Rows from block 2 of a small sound classifier, named by matrix and row number. Each number is 128 + 24 x the weight over its row's rms, rounded and kept within 0 to 255. All counts start at 0. Numbers have three digits each.
After each channel's rows are labels from the 100 clips, of 14976, where the channel reaches its highest value: "peak on" is the class under the peak. Only what is clearly more common there than usual is listed. The data: tunes sung on syllables by a formant synthesiser.
# conv: width-3 conv (model.blocks.2.conv.weight, 96x96x3, standardized in use, each kernel summed), inputs 0-95

conv.59:126115119143113133097110104170130121115108182140113144147111109130113126110096149132125099121150108142099135154183092129097116103117107092085127138067115099138175137117114172152135142113087169119164140148156129158148129154088109106160110141131152119125086109077110132145138087125119119117
peak on: /t/

conv.79:081110123080137128128117142169158139129138158120143118146073106125108131100116148168126138123078129123154161147134095114134119112148093095113150104173125144142158115140125195118151084142136157101148127137143122101181132143130159137174103074103133155144126150143139127133085120129115138128
peak on: /t/

conv.21:146124117119175129107166137174136121106116187132145113124143104107129153127094108077119104105104088131102134091164143090139142120099122109108112099153143140158164120141145135123143143160151189140091083113138109172128138126138143114110140194147115123125132103107094155127134129136134091129
peak on: /t/

conv.80:134151135131087110105145137156150122142115107142149120161130079133126119167152131136170117147142113104087109132131181102086181169110130138107106127124172136125155165140103107124154120109091130131084100145127135107092136113108154141155109140155105104135167135121186137156165095101115113118
peak on: /i/

conv.78:161107136119103153131156166131142162139115162125082154117143119150131148130092107107084078110117105121152126120148149106119126089099178140137113131105102165106096118160119156137129104112160128163134119171108179100125155153133146074178114109119147123118129160104165138153144105122127138112
peak on: /t/

conv.40:113127111129148148164180118125118135105085151191100127102094130124147143144130116158077138113140107132059148140126131116181138119140111142145122115091116159134119121155164129131122159176119146179155097131136179142125103152112099123157139157119121138134096154114151146098132151115120159121
peak on: /t/

conv.49:107124070102116168151177121133168108139127128119119142113108107142099117145117121131145160139091150107128107134111142135141160121134106129177129133121176068083150127079129167117140136111150146114117168129132144132103129108118060091132138142140127155078114088130127160121132126101121161109
peak on: /æ/